{"image_size": 32, "crop_scale_min": 1, "loss": "charbonnier", "arch": "rcan", "channel_attention": "se", "stem": "deep", "residual_init": "none", "momentum": 0.95, "nesterov": true, "adamw_lr_other_params": 0.00092, "steps": 15400, "lr_schedule": "cosine", "final_lr_fraction": 0, "adamw_weight_decay_other_params": 0}
Rows from block 3 of a small image super-resolution model, named by matrix and row number. Rows with one number belong to one channel. Each number is 128 + 32 x the weight over its row's rms, rounded and kept within 0 to 255. All counts start at 0. Numbers have three digits each. After the name is the row's rms in percent of the matrix's.
After each channel's rows are labels from the 100 images, of 14976, where the channel reaches its highest value: "patch colour" is the nearest of a few named colours to the mean colour under the peak. Only what is clearly more common there than usual is listed. The data: rendered scenes of toy objects such as cars, trees, mugs and chairs.
# convs0: first 3x3 conv (model.blocks.3.convs.0.weight, 96x96x3x3, standardized in use, each kernel summed), inputs 0-95
# convs1: second 3x3 conv (model.blocks.3.convs.1.weight, 96x96x3x3, standardized in use, transposed, each kernel summed), outputs 0-95

convs0.65 084:122090139105109152118132121152162132117089145174092152098042114107171096120128114123207154103102117159168161070120142095117108114141149109119088132120154069120157192154121147145068107064208116152082131145149103120152085135146207175142101117143098114151116102174174137127104129109166178086
convs1.65 085:170165137138175117160052081173092137139115076106158115161065130131100141113127125151091077131209135097139182106167153166153094073098142138113137183142119077139076143138153102112134157081089133070125147148183152127124106083128101118085111154131064110120151145133062098130154145147114077116
patch colour: white

convs0.47 093:169113135136011129032135189125107081102161131113102146140131118159092093140142145140115164110207124149145135112147082136149158108124167095116098122139065153113134137223148112156128125126128113150194133116121174162116112091111120128113131148080138106112105116083142127173137189094101169120
convs1.47 087:102169135147137163122131170078119111177115148080126159154116127182139088093167126089143120149105110191142150099145133093105163097134077144135081125090155130098135183127055083119112187084157176113167097135180123136151104156067194158154149150174096190115144198149163127101106144098132146120
patch colour: black

convs0.89 111:168168132157085081089132170212157148165161113112137126112157116140100119066152116090114096163116146114124083090120126113079112155162121179116138164143079147119160141142104147133129148104154130154124177074136110175133170098125129157155126132047156096060173107103188157148120050090084098149
convs1.89 111:079115170108120088140098077103085131156077079155150095145135098140111131176097131147124157098148138112111119131155127156135112102129088121133155113190164112149159081160142127111167138178118134099093064173133191083160153126166092135126134155146104111225107185129119050107076131194129103086
patch colour: red

convs0.22 093:108096118106157066129140117191108169102144160130088163155151151141145105189155069180126074187107106165132160085083139110118175098165148121119113076185140121089187163140136137153178154128136171139110136098122102166132086123095112115123128128111164097098111065107085076085106145085131157196
convs1.22 079:161175180174169167106148101164156126118136152186137090111111148162103145105100183146135170131155145140114084151143145146146077143083122200171185111107117120135101127154133153126113104164182112121104128161124165086148118143085183128150168143173139161113193154180175189164160075155108111070
patch colour: red

convs0.91 099:152092121168124154104138105152131110117198196125140114144170157143133106144126149095183129121107117098132146120052163165202165110164136144136139118126129121114097135203102127060110127127176186087125050104100146150095094154060113081127151096086124149157203115091119085135109131125107133091
convs1.91 103:161069079123164170099182137141152110140072119176119146144145158123168169098084141119112117087156156131122083097098149112100094120155015141133135108121161155087085122097102106105141124154080126165170141112145172141158158121149086140097142131125096129165136141045092086092079118077118096077
patch colour: pink

convs0.60 100:112159129126135127081059108168169122171173177122124120153131113139142113188107112158134150212176128117123102088131071077146152114089139120126141140154182155143094134129044130088180179091145134135109074096096106120126147120105151119117128095114078165140147072194181112125120132091068167141
convs1.60 103:161141155116115137121180125161140131132168115096152156117112143092065098032153079115110098110093124120154156203103153147143146135132138184174144111163153114154123149160143109184148127155144132069100152101110169073161124156132095105149116172162097138160073124144076103194106089153046102109
patch colour: white

convs0.75 096:134174176146087156150131138153080173104128117110138097151130148164120060163107111019122160180108142104175193183128140129135106089171117096153142060150133056180153114119118159096131155083141127107123149167107157082135087183125057142102120114139111116152156144098125145116129095093150129121
convs1.75 087:151065160168158106139100175136123099156128105129141172109153098149132202101061122165102143092100140191105109037127158138075101128128129086161129152156116169194087098106145113117174105156129144122067066113112101182145147083096117115081172132080112158108125080151130156131146121122114131091
patch colour: white

convs0.78 085:186157162142129138142164075133138108127079077109144125110113149156146026137123112085143169168142095143225117097132104125138102113154132098157144180076101057098136136116142121107103123104189157122110124138135098154143148100158083154066132113107108113135182157150135123114122091139191205101
convs1.78 089:112113101166085111086119186092120115140130130119167126158105086142136141127130096190116139101086180130122112173112171175130132149104124119198082179204104212162138091132132121161130143149137144143081129158136137142109204098123126136053101134073083134185128128113104130140116176168110079082
patch colour: black

convs0.95 100:154117143168150106190186166128109111157092112120178171100135135147141164085120150162138111148143065165146138049152177069071135104144072145166160095136138088118117067133078149177093179080098097071179126131100136136148166149140122101108192121095112158092101089119136133121151096121120135146
convs1.95 097:150129126154088091092081167129120095130100154136071092155210098125094081136140153131167192110119125107135177213145116120140142150166129113092092097125138116126145180114146147090169092173152127192100098063103132128086147109052116167152121138097149123147136168103100144163068090149115164102
patch colour: black; green

convs0.84 094:125087154156086103177104144188051181131094087086098093086127153073117141100070129153134144144180126146139143181159145091117135106164123137173157056098173136124118122143126138141125130155169164070098147158115056122094166128170094115145123126111117089120200142123095130145127197114122172103
convs1.84 090:126121090089126090134088085081125096104091097148134208144125071147137078053080136109144156113133133123158088161195153102118125124172099202166133119125094137151131120131113135142127148148096180132177062097093071141125109099090130081128167126059144099097114093107168124079143146179112120123
patch colour: black

convs0.18 089:110093132080095119155135174116180141189154142089095111107096139155115125099137093135156093181085150138100153072125080131138129142164031094082142120167172114098135202179158091128090172180139120173074139136162111145124151118151150089166089172142174118096131125072100110146121144115098123162
convs1.18 081:069176123111175119115147055096073071071127147138133136163148093107126134184121138118142156107194105163121086183159166093112119105074154137181115195137146156101164072150120176150198140120143149119147134103119167124123142152160139178124202116139107122204134158155126146121153152123118113148
patch colour: red

convs0.14 101:162139102120095123131117177139133073101147125124113140183143123097108071066126128138109133170121120112136194152128119147185128129101066115129182105109179168147088140087100119174182100123117152079067117161042107104145183138157067133115148103138103137192156120163140123105140148207135103095
convs1.14 103:075101150114135115099122098155133137169117192143134118163119091148139136079208127155104155123101129132147110156156206080085154106120150111138091130123108111085142128105107096086057116128137156138132119189136143111104116144117143157129133164107174015125169165113153128168129188112161207171
patch colour: black